A small encoder-decoder audio transcriber, trained from scratch: encoder norm rmsnorm.
Rows from block 9 of the audio encoder of a small encoder-decoder audio transcriber, named by matrix and row number. Rows with one number within an expert belong to one neuron, the router's apart. Each number is 128 + 32 x the weight over its row's rms, rounded and kept within 0 to 255. All counts start at 0. Numbers have three digits each. After the name is the row's rms in percent of the matrix's.
Before each expert's rows are labels from the 100 clips, of 14976, where the router gives the expert most weight on average: "responds to" is what is common among them. Only what is clearly more common there than usual is listed. The data: babble in 24 made-up languages, each with its own sounds, syllables and stress or tones, from a formant synthesiser.
# router: slot weights (encoder.blocks.9.mlp.router.weight, 8x128), inputs 0-63
# gate: expert gate (encoder.blocks.9.mlp.gate, 8x128x128), inputs 0-63
# up: expert up (encoder.blocks.9.mlp.up, 8x128x128), inputs 0-63
# down: expert down (encoder.blocks.9.mlp.down, 8x128x128, transposed), outputs 0-63

# expert 6
responds to: /æ/; /ts/; /a/; /aʊ/
router.6 081:118128154143210124156165125121116058042133138112137154088121082131106172134166122129159136096116170121119069102060085088109211133155190103112150131190125135111041146123115096151143098105101145
gate.3 082:113151052104194174092132191152060111099123101097084151154129099204168072137137097137203162138140127120070147141090182163164113145122163116119128134157148121117102086127175103110097136146138145
up.3 077:105118129127171126137088128160113131145157101130153109133128165142138087101103105127178104106138125190149096133148114171095147150106141084115134210111077128127155093164113090042130144030104111
down.3 076:098090140064120194167070106098070130112128134118130136115175146134098139100115132139208095123098183100110116179104126124151109145174104097170125108077124132154163113101182094114108081132098115
gate.4 090:162053170093170182131127126156098187142146136141108140194170069091065184148139143079135135105101117162186086096148115163124139125184122111128161091110133142078138115102107133089123111121181156
up.4 083:133123129110161136136121099178135090173144152112135097114147150100127093132139141118054115146133152148113138170140156117148058113115052140122101085125103134069101109116164094110127146133142101
down.4 074:126122066098153128107140145138124114098097148087131075132173134126175197081154140144121111176119057150153110131137120121116072129127102126105133046145148100105111147121158122129113101141137080
gate.5 083:100104086117095130079100183063141140196130130143141131119154111121097113128156107131144135119151171104135189122133092082062108143066111089098102132128135143119142122108075130117181103145059151
up.5 088:105061123126170092084106108118102091178103172128165116183150135136163102195155098133105111113161106159088085158100137058064155098131128157088140078123109118136090105090167148102085117150119134
down.5 070:138094143105187114167167155084118095212145152069116157128097069192139135061128128151128137101155083145127075092105111156064124167161146098132069127107103119136140118142173157120153123137111119
gate.6 081:137153077107099125166140154129150106127141114114124091157151121072148049183152172075122110116144133142041145140155123095100166108182078116074094076181125160113152101169166094141163142114089154
up.6 083:130085142156127130137159149161132152125115118154103125111113069143109131142150151164132164190088156127254176173119107136154130128132127150133191139042142098145085126168151176089086097198196159
down.6 070:128132082110109104095176121206078066087140173097164083117100059165127107148166119137147119121135138127146136124119115170121064099158198109137142106082140139163123133109106135121156167161187120
gate.7 072:148128084137191111213174088122148173095127119115159126129108130148133105138105121198111093131134098110166162142090119169226151198120158129132108073128107120097122106179135162087137162077109124
up.7 077:159084123130184121098137130151136116116181086130183121118129086110177206114111093196120122110151113121131177060114107158075132106146126072121131141149110145136123111144106165117161111113130152
down.7 081:133129129107105198101151102113117190052078117125134106157153107123116160134091114095130160090137114138181178142117116099151166135138085128130169075095157137111208148165195131172096103182082075
gate.8 084:102125078106113162084126123157084109108138073152110158186161154130114093113150094089071119101160091103161097128106147100165127113130101202115105153117108143107120181091096061160111060154102142
up.8 077:070124152150181158110089126103118129140087117136126153215180154098109150102118103121099128115096088113179135145118145154157201136154139092111179176134122098126136128117130098162172137141054108
down.8 091:100129137117168205144097126114169141055145154158091158193136101060106136153086101118155151151131121198092129189087167156148130124122109145182133144133134068092158112077144110178141125094102147
gate.9 079:176072126178088108092107040112161120147209155129128105111096111105171171148203138140114099127155188094089075064169161154158139115108117149110113112101028117106152128124139134125159113134153171
up.9 073:086068106170097133153126124115083073079152177117127159072145101162175158144124147111136125111092149142219148090112130099096144112169112103112125135140132157143155143124103113080195171115116122
down.9 073:161146074051124122167126102169128074177179143119106110107158142188111136088115145161156169095118126138135111119128146131137123123136108095166177152154155179139156102156098103102134159160082143

# expert 7
responds to: /ɛ̃/; /b/; /x/; /ǃ/
router.7 093:143093134158155117203157153128101088054109130144122171089159186129110188113160114105129139064108119131130125102084106094140173142150162132095147109141157134149044165102163124166135104087112158
gate.3 093:159165180132157135154155154179129143145069189141124076096119158130199106173129103114121145080145150099114183107160179133080151176104131179150096135082143109112134118118056149131109124162167121
up.3 095:182139148137092127117141157113102165147161130134196084194132167137139114120117129076107124151205132133157109153116119116121159181137130087126184170160149080140139130090175108126151158095129076
down.3 080:120203155095176130125135155139129116152082112146141134143098139121068149177165099151110138107142119159186152168110151117148093117111164140105086127139113150165129134122130101091141165114106189
gate.4 098:125103127114128152122077074107143099165184124189158100098128171115067170092090134164086137178171138088158094148129156123074156132107147117122166080117133157163084050145090162110177122148152161
up.4 086:164120110131161203153190108101122086114131068128104099152113179111110130101113113130153181095106096128136179077124132130128097106125064129096117114152151177131088085154184134145136115062146154
down.4 089:082128195085142118131160141150103107124088145109174116107082161123165131170111153103083158107111153067178127130093152156202094146120124143206090156166154132133120132140162145129075133164110106
gate.5 098:107121105128150068109146169080137107097115139132127154122125065128097205139176097134203113121114095157159140154134153171132143140117116103137119102097133088099196122138071165130121127166100136
up.5 111:123164143153086186129134173114115159138083125129096168189164114095115154114176111122094145175142156102109148076092182127145109098089069134136080136125124146124115194123125117144169126118125069
down.5 112:148181142152068191057157131134139129144097140063117103116089084180168141177180155171064147204108104147171119143146115161087159171169140138149159097175111107142108126090201133153112103089124087
gate.6 098:155198148161106212133084124102234149092163097149157095104172166111120080146118107152200098100153157129097167131168115116121112098111136097117132097119114137139091109146132156140157148186155085
up.6 087:090143121134100084079132088142139129151173125153153122110151127154153125101178153192138104093126185168036117169167147107105093157143121071145103099132084176160142107126114159174141156110130123
down.6 079:108129147110148168135110134114108160081125096094159127118073144128146153135135110086109101167091140171075215118091145044176132143140159189164147097142184145096094125129141138081227039145148148
gate.7 092:172078090147137171187156119109099144088106160153123120090060120151107169115109108113132092106150140087169137147134124076160131110144154161143099148150123126127148130133157176115169101111132148
up.7 104:083160131143049141117211146149147086145155160118090084135175125145130087178114133173136073134143158153102093123107125114120099164125076115147113083121114127139103102072080119138095161171102145
down.7 107:078152029147156093092111125089165165152137114129104149092179118089132085130085140145157165188158094127130123137124124072144119084147171122139151122074163102123153124147131185085137129160105128
gate.8 157:128077163158088202120088127137116146103137136111109119189121086115200120110117120157152139121101134192126083183087183125158065153121095123176109116131116076089108129120098072145074142181148185
up.8 182:072172147090163112126147088078110159183149145106082137090104161097105116148164123136117134176116131154124128131129085152047147119114147087148151099116107109139083100093137144105112104087119143
down.8 193:110169142088152110167092138108137136204110160088107138103118194184132146150136087095085063132210118102094151123160140190156092146118146104133123121073127157131209171149050132154110179113165144
gate.9 090:161081117129152162126138122107095037121199104186135095137186116088163118175107123128138131105139179145179185195194155199125154174167111142100147154122112116148146084142140129140129114092160083
up.9 088:077170120133088093128171176186128165088166117150191111180126117106148140099081177093139159128108094168157131203158121153174126080095130132180078143073150149113139107102134114133091103156131124
down.9 089:146152150130073117131138118160096182157116122120176154075151164176035115124133141153160170156155096082170131108134141116088111150122180132133147174150071107169063095141106120073142096146103129

# expert 1
responds to: reverberation; prosody: tones; /ʊ/; /w/
router.1 125:103170145072112118196144126109124112066154100159164140108171082187098136133168081089100094113107191088138086105092108160121172097157153116081181132108095127177106144099137166127124087101131078
gate.3 094:188105052093108133114124170174142090181098132111151095128168133123107164133142143098181135124145100125093138100130146108082131097107152122137100139094124124100175082063095135106073168204116123
up.3 087:059106109149114125137134099160067171093164104120149171080129101123114157157143106124108154098112170180098105089182077070200119149102184117168153161071154151162083163171104089115166142135122108
down.3 067:127122092120150124153128172131126141082099180097199114136123170141124157119101093170096115070090156162145140128160126177176084139133147122160143153113093154176111107088132160130116110139119154
gate.4 078:127165227137146102160091093147102176131092145133098115168167127131138133159137108112133120151089226077157141101132120118090175142119150215136081143154136132104155181102137103127129086135126088
up.4 076:140111156145136131113159081107136186094101143123090115169164096060120152109172111114078123105094113089081097127184090160096090103165123174107165071129103142173161074125118091153165059072121167
down.4 075:123135182089163136154183174113115182178093173107128139118109118132139112101137115161072108111176176133157157098105149130120133101123082103138142151146104119105112145144076100069119114129128117
gate.5 106:099094105112130071103123125109204114165118148148096126142111152133122094144147129150150111092144122133153107146079129108142195146108081061184101147135160171097176088098097092127094186237148125
up.5 121:127109175120106163106118189123100074181080118133141151128133120157120144091139087105095098187179124131153089075112127155120138121131146185110141090074125114138103201113158094135166074096095130
down.5 108:070110092135085133130104143154136093108073064116127117215121064113150109075112094082084104107134166079155125096170173098184123106150147118103071166119170158157148060125108182122141161087159078
gate.6 103:145104132165155203124156131150124131115113166103090044148132091098115091107090160154163140137169145120141156155100144094166180196132132144158100076140214102131102134094099114188105144151076165
up.6 179:133141006115170061089135036119175182145180136124120078040119133113124097165151152130162119142112107135103167172173122125072130127137108049129116163103099175088174100151133140128101163091129127
down.6 201:132166144113183105107121106090133183152199173099081119053134170092082109151151114123168103168105100138102152164180085119012133132102106077172130107103090133071188143128124120131157105122106157
gate.7 165:123099036118140124147111107102149113086190127124139100186117143144157134170132137149145119073160119101111240112123150091108095145149108068141107116201131154083112103139145126106094146138121136
up.7 172:146114185137093134154161184173110152145039139157142145101119130139085119131128089138116141175094103154144028143167127169123145116132160176107157116058131106176186135112144132134145096090154129
down.7 153:139138113147086132129144147209121108094127070155163146169101097101150120130106131121085124129102122124086086141123092139180167075117150110111122153090183114201190020120123165120125152080126108
gate.8 134:158111172158139128110111128139171134099109151094112119100130109129121092140145147146155142184091120136209103121145165111145199157098120112124118114202165108080045135115066096181174143156092163
up.8 143:146119223119122198143113156145125085255049102137127129088129146151106139104157125117106117186172127127164119085166123148159141151145147176093135119134161116133075163127143124133122083132110123
down.8 121:045142117116100117154125160127158086205070099126126089189129092168129096145104120107062109104166179132129126095121150131134115114166212150059131157115148079170125091133137120123070139127192071
gate.9 079:134102140149128131151153186098137096121082070092139137153112071051145135092090152136134224111106164087165167145148128082180223126100089166161124095138188171078100129139111162145140122106084139
up.9 072:129160175156137149172151087154132131072069149098122156056137149098081102093131182101124125111140146109088120084150111082120109093082143085126135100160130085153110126136100080086185114229142073
down.9 058:139122072128103136142059082125119140155138139081118138159125132139107132166091106150132102118102118089100177089096114148086138162098144068125159116148122157141189107118106128071194173094091087

# expert 2
responds to: /æ/; /ts/; /aʊ/; /a/
router.2 079:138125124153200130163172123092136112109157108156121169081167118145083188125181111138120103119090136116134099133115099088126233125123168125132122148184116117083067169146151141134162077096104113
gate.9 082:080163167177108196129067093096155141080108114125145119153097110106139148159139135145150140125169088154139085133137249084203131086139084116092160120159151169151099131178130154170090175133123162
up.9 082:132141115094127135191139169157165151106145154087111116166116054142172101093213061107129130134179112101078153085080101103131091106116121146118132133134094131141121171089115132122096094185129151
down.9 088:113188056128176117082127024154124098123148094147125129124149088093062167132137156226172145102144124138114168145110111138127134123139069140116131120183108132177100143134142107167087146169109150
gate.10 123:124138130134174116077098079123123178173126194120103118124132114146083174136159123139118082169120110153115105117106074138110205146119146112126090181139131115030112177128080126190135107108108155
up.10 152:120111184155150133135141138124113126123108142145079115126140096110136146131137151136137125188119158125177122098103115089098225135109121161136130095158133123133053145125110114183155146090117123
down.10 150:088148214132159108214100166103139125205127157111116138114115124152077095073143166075111134088108122129112107147127189155165152104112176142087121088142133110120133141145087101099156130148148150
gate.11 175:161084108174188098121146161101139097103137133100094140086105198112143099108110149151161187133098090169144105154151110104057104137072181119107148153071173090110079071134140108120136153119091127
up.11 226:139090126142071128129127163196099098156065144163153152145168103136114108092121135116096136118131142156112070096141141148201095103138115178144142117105156103168221119130130120132074152116157138
down.11 231:151168085153135167117167108160129090036127084174161149151094105111139129146152121156147146066052143123110090129103086115146157126134160130100145157110140118173146068088159131120138109072113114
gate.12 086:152158176124137107111109154114164169126129126146085179109112128053188150188150097096121106092149082120100160098126133181170143119125153148164101149078134060139175107140114117159155136137120099
up.12 079:162097136173122153077081130094113167178160147109124120069123164149144084177120156094120146151101165082107142102086103222174078079177165123133131115094143134131176130140077110142123100108104122
down.12 078:109090130088093130124107108173096087140150157135156109099160158164162174138136086076138145123120109137087150137138064107149106083081143172103199118145079142078095107142154116147120135140177161
gate.13 081:128114142165129156093119051038111124128121104173096144196093163111161157159170150152094139133146111119117141124107128126138106130140121129113117163178138146126104135132143130084173089141065150
up.13 083:142136177110100164197113173119140125082136130105100158115155128155188126191114079189158127100109090146144124146098138132153138131107120105088096238110128129156118119148074140150083130164145115
down.13 077:170138092163082177125192103074100120111122092078099158172175084102140109188136151117123120158124130114144094142073123068164143110149145138113145200083100183070144095089109198078066168173142138
gate.14 138:130129075142179126084093106122111137130176135098126146159109198111128143141131159141130129040104087180114230172188143137086098151111088091175110197110132176122166119203151138078106166083142143
up.14 148:101106079133178112106090090106147118123192133078093137131100170110148151160160180153139100096090073151161190170125143102051103159117072080107128123132138180061145092217134125112128136121128135
down.14 150:161123146138134152103104111114115165127167145106086081097186142120132123148098096155133162190166122156135124129100106121098163158147081139174160115169093044090123154116170134193140089184091128
gate.15 123:087122112127180097103134097200149142156142143094102140091098219129106099140128122144149103062137115125100154093182161144111107128140079076109124145104099144106172053135140135116097175066143106
up.15 110:126130078110133152114093078204129155141137116126163161090151166120107137133123151110096164074169168119089144141123178147148088076144020118112139142078136134099136139179113144073092161091162119
down.15 119:158148099129113093215075126141085089044114089114133178138130144130130166086100204114166088067148099156158127140106159096182093103108148133101169180102148200155134124145151106095170144149128166

# expert 3
responds to: prosody: stress on last syllables; /k/; /k˭/; /u/
router.3 092:131159127121160126196157152077106109088151124130141142095129115151105117170142121113143103129102141137152101125076069181126142097121189119103174174114132103148050168143140149143181095104110089
gate.9 101:128110104132200120125143076142182109165154142124080124161112182127072152162136132121152133167137144168172184169141120140021135124114153081104168137107134136097129081117111091143121195158128101
up.9 085:126127201142052142135147141135171064129075134136062038136154165099182123099099153160180145140154172025146158168075112123158106074132151208124109121137147126135125178036104144138149097119147113
down.9 082:158129103122117122107157130103134068100132146163171095164147120149128132085178146158138122085130137110060094108159133175142127103099082147096106150143121131173157081135132122209141124164172108
gate.10 082:090089143095131154137123138160109147142071170093135174111053111138088208151181112127160154134148060167132101138112146076123068095105119143120113124074177114138125141160145123127077142105089118
up.10 077:136103167155107118135077140207085142058140086172135121133094105151144045066147080118102120138133139109119146109178154095149112127151134115159157180172094133094222062162152169116093123164120144
down.10 075:114107075142143153118120086179109167145118124135192105149133137122088095086174100152210196172073086113107149176149111127141116119116141164079135142138068123108114072114120171126100120118152087
gate.11 078:090135164099140119108144192098155126175152150155141091110137128149174161098115080134143179037111082126119052159118112159158127193139130150143115132149182120135193143116157115150156108099106118
up.11 065:122120142139126121145126115175159102099103121147168154171141052159151103160130117128113157103096080142139080136116079109153148174084096175141114148134131105092109170161136181139168086081166117
down.11 057:154144094108121137124204106096124148169151133130099155144112152213080121112121162160159147140120147118100074140156166125102123176188148101123150167082211169117191190084125108106133187116098090
gate.12 082:060103136138143148149189127111149106091088095134149146095163093169162133153146123140100069129139142145118144133113178136115144161147116154112112129148141181089129164110126144130144101117105124
up.12 073:106093088120106130126115104165086117138125126118092108113174132106132129141113111058138125112148160107154090076153129126067125172161135184130166108083098126180140090131155103084143076080160172
down.12 067:094132092080126136097062133168102114101157088127157147124103146137146116148116116084081153101076077130098164074113182137159107180168090185153096117088114139142059128148175102099176125124131125
gate.13 081:133141066109155105101160167154169084169082159114125141125130169140124109095108093135185171135123107113158135140078145130079077136123075197164126135107158143133175199094115138085107121127106128
up.13 079:175126045107119099189153159138188141105088114130107190108157088118073128125063164159135039104111111124181070079145133167126140120116120110087151127090121173129091135193074139136161128123077122
down.13 065:106107092116153147165085110088159129125091167128172174149144135200140113116101109074109136031096091062124166154100183183162092095147192101134154113111106148143112113164220118153127110083121123
gate.14 090:139164106169080125155080107135149077169089112116102126142130148136097144080139109133136118098101154164178126072081121156137129088147102161095108147116134126157167124151080145203166102099185129
up.14 080:101122240132124130112124113125097154060165100150103110113146088115131101139035107148126142097151094088118142173140106115137114154106147114163155170101164123131139094119075136120140167066070152
down.14 077:081174111152132144141180169145130158127124122090079096140112120160096081111181108144167108108141117134125166121157097158156171110118128134095118110139118183127117179140153207163132101059154118
gate.15 073:063100107157136051110139079100136132152183151128132079051136134115141098123152090147190139094128171031122144058111083117122096134180125098107093132188104121145144128132110085125176130105171153
up.15 074:109113086146143069116085167097076036178161117131124103169170121120131079109148060120117044198191125151123146139107194100091148111169126108138122155149176127114200148104149121092085182126152185
down.15 065:116071129085153099126172153132110140127146095166117126131094120087135072165139085133018152181089170058080114128132155159151166133108115127101046149164133130137167118092139135122104135105112161

# expert 4
responds to: /ɛ̃/; /æ/; /b/; /x/
router.4 084:147099130118142106126137133123123069024143120126136140047157138133139172127175122113120164094094131115139095142101106146125222128143162117139166155135116144155016188146114142141125115109067099
gate.3 081:185083153107095100128120164077086138117129109187151176077102097159133100128157054190109084127137149124122174157129091081105096121166136068127107080129179100141126114159123153129138139131137092
up.3 099:118136101138183137081099106204146150147114119102138136122131197165082138156122148063193103139106082120102118169188071183085121120124111126128135137167107134122105152161107128108031150073159128
down.3 093:143147179133134138078122068149151109173146085138135127003099120084145102119143056140122155120125129144138099157173155151115107150147092132173143138098122058157061137143139129127097143100195154
gate.4 091:113130075138143073108111156157185127161093170097192133111126143105173138153136156144122115142150142164099160160153128148089114128111180139106131140193208140117114155113075136131095097082117179
up.4 090:189127115193127162082109144078170112079137151135157120148113055075160113160129070131164145121115159116145164145169164109110120120130097128068143195150107151107145140109119164099099165147123090
down.4 079:148145090135163117159143098131168069120118181151098135132085115063228107109166111193142118186143175178135111086087141171193194173151071166159179133143129142094110099121140141164116144092151144
gate.5 093:117157050110142171117152078098170119134120150111190103136115164109099141176171137170158159087126116161147162081114159137113188162061147137146111119114126135142100081121152108110084134103117106
up.5 086:132164129127186171186098157200150061174117168132097181175100177141151100120075099103109148146117128117114116110098125139125139118130127145186145162064134111179108096143103135170113136074144141
down.5 086:149105110129136123164157099089131133151119114106104090160163177149069136099124170120066122164100093156194067135135183127105202148120118101132142091125105051107166192183096070170117153064130130
gate.6 097:123109128158152055114113205118090161127177146068127106113171159162161120152135168087151095107168131067210142149091087132103139136172109115162099077160153161095146157106162119118117113190152072
up.6 082:137083196145089122179145182086122104094112136168185136119138101127183076152112067076124147100137089186115134082170125157115112111099090117113137133079167131173123144137144171057196156089149150
down.6 095:091119131066119150087132146138124062134093132168105122147146141204108131151147123190098126156121127109114106149075181081160141117158046130155136143152129126155088121164148139101136156106102118
gate.7 081:109092057179113095121179129119176157108153150121164160043139091170101088169145124152148142147117158128127130124103073129146146156118135050132132155110144169123151081063102208099158195114123152
up.7 086:112175122127119141120078121111094124134125109125179102085179090091163126120156095096140111119136139152159096184144126098157064155068141140176171052143119119192098098124130122164092106160154113
down.7 080:124068171174134113081113095135143092120104090113138117120090105089107147059129142165152099182081119131162111082069155068141147072159157084155121167108134168140096109088060146131138120175156108
gate.8 101:109141091120143129183216097183077183156166185137120136069091125115103147132168112131147151089089146102185069148132110133112128102085116117131124111106128122152054037115125158127120088075092131
up.8 096:109095154118134169135135110139104097112142127116111099102142100138097101133119140103157118085131162091143201149158152156128167112224128095147088154074111155121178074174127159056138151121180156
down.8 096:149108131129186159085150104175089145101177179102187133107103107119066123147113133156151090150103120092154105138176100178098129136145153155105101137091085036155126129110071091096117092125080145
gate.9 139:131127180149155133134130131095054182086074136138145119097150055123211068149123116106106114161101157149100067138126096111162171095149125126145176127131105106136088172046115108171133110131145134
up.9 134:140115089147172151100107073092135137162170190071135143149118150062170132135152141110138143073081058164134134170124110114058089122054132057141118126095102131117108124116158147099111108108119145
down.9 142:146162124151086087170114185086142117104112103112153137189151126123116141079157122113066070120147161060066137134128173141151097131133162161071104141102199157191185135090135139127091172094167118

# expert 0
responds to: /t˭/; /ɑ/; /u/
router.0 136:110154066112181095124136106090122089118160115144162148098106160119103111154147113094126135092122142111079147130079088174148090081145115111107156186101091166151141129162174169084154111111149089
gate.9 106:164124147157178109105140073098186149160136109109111103085074224152090129128132129125182155127094133138142214159135103125114067102083084084128119179140120142136186147112129161123128198143129107
up.9 095:102082129136169122164131142093163106096170136093134154117101153089126107090116109131172145079102119161145087225133145132066086139104145093066140113146133124120087119119128094127111215147136119
down.9 104:114090077104133109147138093100153172079159168133153165062110165116083111147083155174148125134123080165196052091158124100035116098130121093151117125150114163104111165085152072103161113157144177
gate.10 081:171122100147129086183146147147113161109120106118121192119084134139082077114213094121127143155132129117116134127169154115027113125080142130129079132129103114109098165142201128146143147093056146
up.10 077:134163057112207178069124058109109141102120155134116145104112210134137185108136118132099152127159129131134145136150146131119166115146149143112118129145090140122091124197086111153070127080148166
down.10 070:102111144182154171105124111124143154099089149076081145061086112141104114062102073115114101181177137104177137114127091110136182087100080151144103145158152145175100184120146151094113093087137084
gate.11 198:138150158140114099156148157117089171041131161126132171102103041093163060115117135141090137132070121181136008142102107113100117116052164124109146127089110119165101112071105126148138078103127123
up.11 167:122113086103160141077095090156186073191147116128131096128149197161074196128144127108178111150186159076098215125160136141156133130176112094126090152135107129100178123184133128106096187162119121
down.11 148:092106145126162143070127111096084129142177111112119105102066131153137056170105116144134103122053108112181127130144104125151126154118151163138137111119132112067034175123174132103125137146125139
gate.12 117:162116121155161118084108103127121151179112122078152158093075190118034132095146135148126127079117103135045176156216093127072138142112118086100097188074107135164177151154109110142113137135157143
up.12 108:124118104164193099103127084134110153126135151082136151130135149104172080146132169118099140091107060188134124111174168149061118125094187131104129178093140136123117074209116122108115120030095140
down.12 104:167145133112108119115138072147147186092159080147112177106090080141119102142109072143075143160125095178147046131156129197086186130126168136208166139163049137105134152103122059133130087141177165
gate.13 069:116114113108135120130068125079109172143099088118123186137071056137147166171111152150117126139123129125131121152134171141128154087120104182143134096163142128129134146133200070146177114168136133
up.13 070:092105121155109135137202161120119112079115131171127187091172082197163163088101146152186096108122123161112120170150162120169171158189178119087123144120127045192124129132110075122143104089126193
down.13 058:141108103137122129119173086156101181119133100117083076138149130068097130109184126168141130095170154142124092128207169182118092129140082144081141143152118072125120169119126087145118165070096098
gate.14 085:113115141131117135131109099075118170186101155083100111121120131128120182144142103131142165147186156111139087160096124122125097129114138128089151157137104155153040194072108162064121118201101107
up.14 068:143148108055150090108136070147147138061151086134142123138132149141130121160116109126083085129117166072151119165104141127050127200165155106117172103135098121180135155111105127181139115156077122
down.14 071:163130145106195149145167046082145084068113168098183197088143093158220168156120154168131148150127128098093126143146064142120134139098120147148107113143113122115203082118141139139114109071149079
gate.15 078:139131101130129157089104132090103108101147050129119103165120117130117114169112114112114127141139170097162186146108142120178117130084168141145126131160096153108102159088093114101186157143127176
up.15 068:127106081136097123190101159134086107143100149140124133126110157147131086091118147115091131075108109166095120124085155065175009158139120189110092098090128142121112042150178103093102078159132102
down.15 059:089118046103150132104130122132134146157094127151089086101125078096071079129122152108119110114158119155147083142170132100074113085167118197092131149154126131106139054107169092139081130180162132

# expert 5
responds to: /b/; /p/; /ɛ̃/; /x/
router.5 095:139093099127169090147151154161121093063113135158168153076130177105142187109134156094152135060115137120142115099069115097104159141164158138106132123156146134144079147138162120142091107100112120
gate.9 089:126155137137136145095108142129145114154070120146181076128120119154161073056110156152175101152189113126170051116133156119118113112104099171136118154099139155140149062102123120065097194181082104
up.9 101:119115088092153135133110136119184138191166144146151091177098139110150135142118195193070113197117102125074145127108170070102146119157053097131139159099142114125141123174120119094179161136081080
down.9 097:099089145144151104137106120141144086125172204126111110106167120097132132117113147086079094067127151145097092149102125137154070114182109186107129134068126122155122185134074130127096169154123113
gate.10 084:109141129108111164167156187110110139171158120111117111065149163179161163124091137132114137175165131114139145126195125097079119091141149062128105165110167120102120115162074161155185085137097145
up.10 096:118115086088104060186072115156110106181154168150065181099067132098107133137167130148120136132130071135118191186180160160121152161114135065136151145148127139112125082155140121148139115109143130
down.10 085:088184144113140137132138139120118108094149114122167099149095164155132098145162103138093070136077121133146116084137114129126129164115108110124196133072115132092163194150157121230143080128125106
gate.11 089:165134096086171079121151143109172145104127096140165123099133163132121133155130097136157150113096097139099114161137117119094176120165138158089124154106085126116119118143123148118170145134147127
up.11 091:140169079110094161160150162203196077049116158197102189179143093134083124094135136140165143123109103165133115159141125119085056156088087144106125140140121112134094131148111167096145128167115132
down.11 091:126088154117073144128078086115096082155099139118102148071125083187103172147079109128154064142121110165156108114160122176129168058070074159147110151167128049127124126145214104072204112124121124
gate.12 087:073060196122110124102120200165077145188159160115107115140154128155133146168066155134089073122125133107141103129108183112108162144118109120123118155157088137153094132130080134156168131102107078
up.12 099:148103107124176122127146132148179147120106168121112159148142195148124134110127160094054107123096156117150134152197096108141115125100093102123186148109124188121143106139189103140098125086136099
down.12 094:141108121131154163069152113156171139177124109145137101120081122115118178208100158153064148180145123097114080102133116178102091108139086096107084154082124079099180175148147091131136097119165159
gate.13 100:125089140159106180089086160142058073104114096193132086175101144150145137138086169181132143134142198139131167107103111056062145146144122165069082102151126141149125108106147169130172130159158153
up.13 105:150111110147083108151179121121135117157179104128120168044137158143078086163131086109091122104093110090173123132164145203140107124118105116134126094093099127135181119123118123081125190131140124
down.13 107:121108129100114110071091122135162164202101094120127140102198094147115100110096110194095085155179050101138078073164098171065099160126140134168104107112109112094171110159160146154071127154136185
gate.14 085:111061104104144066133129145132154117134107060155068136136125149137143133102147117096167101103143203155138123174086075114168178094081121097151131137119166095147146186172140158138107174169072115
up.14 100:137118148127126176086117147177112141083108093184160140165112130117143141098116145103038093107097149132141099180129138156114185201146141119127125154128146091198160100116171148134053075058122112
down.14 093:127165031103080198191184132138124126117185121152109128130109129122157112185171097111063116045121149103091113124141155085126148145129076154163172139176163134152153155097154101103162137077157165
gate.15 091:140115119073092094100108149143124114149169122144134112064149096074167132115077145114133146143199098185115110095102110140065121166069159152107107097104177155153136131105122113108092178140137163
up.15 098:114086123159077076115139097114159131166086116157168149161181156117124112125133066130055107109077161099092133145166081118163140112110190147121106160137136138091160120168128141191148122180123179
down.15 087:121150082082118123102169089143158143173122132117067110053141033140151079143086138146120135143149134132122144141157097100121149103145153151197165136118097075109129075077151155089111139109136149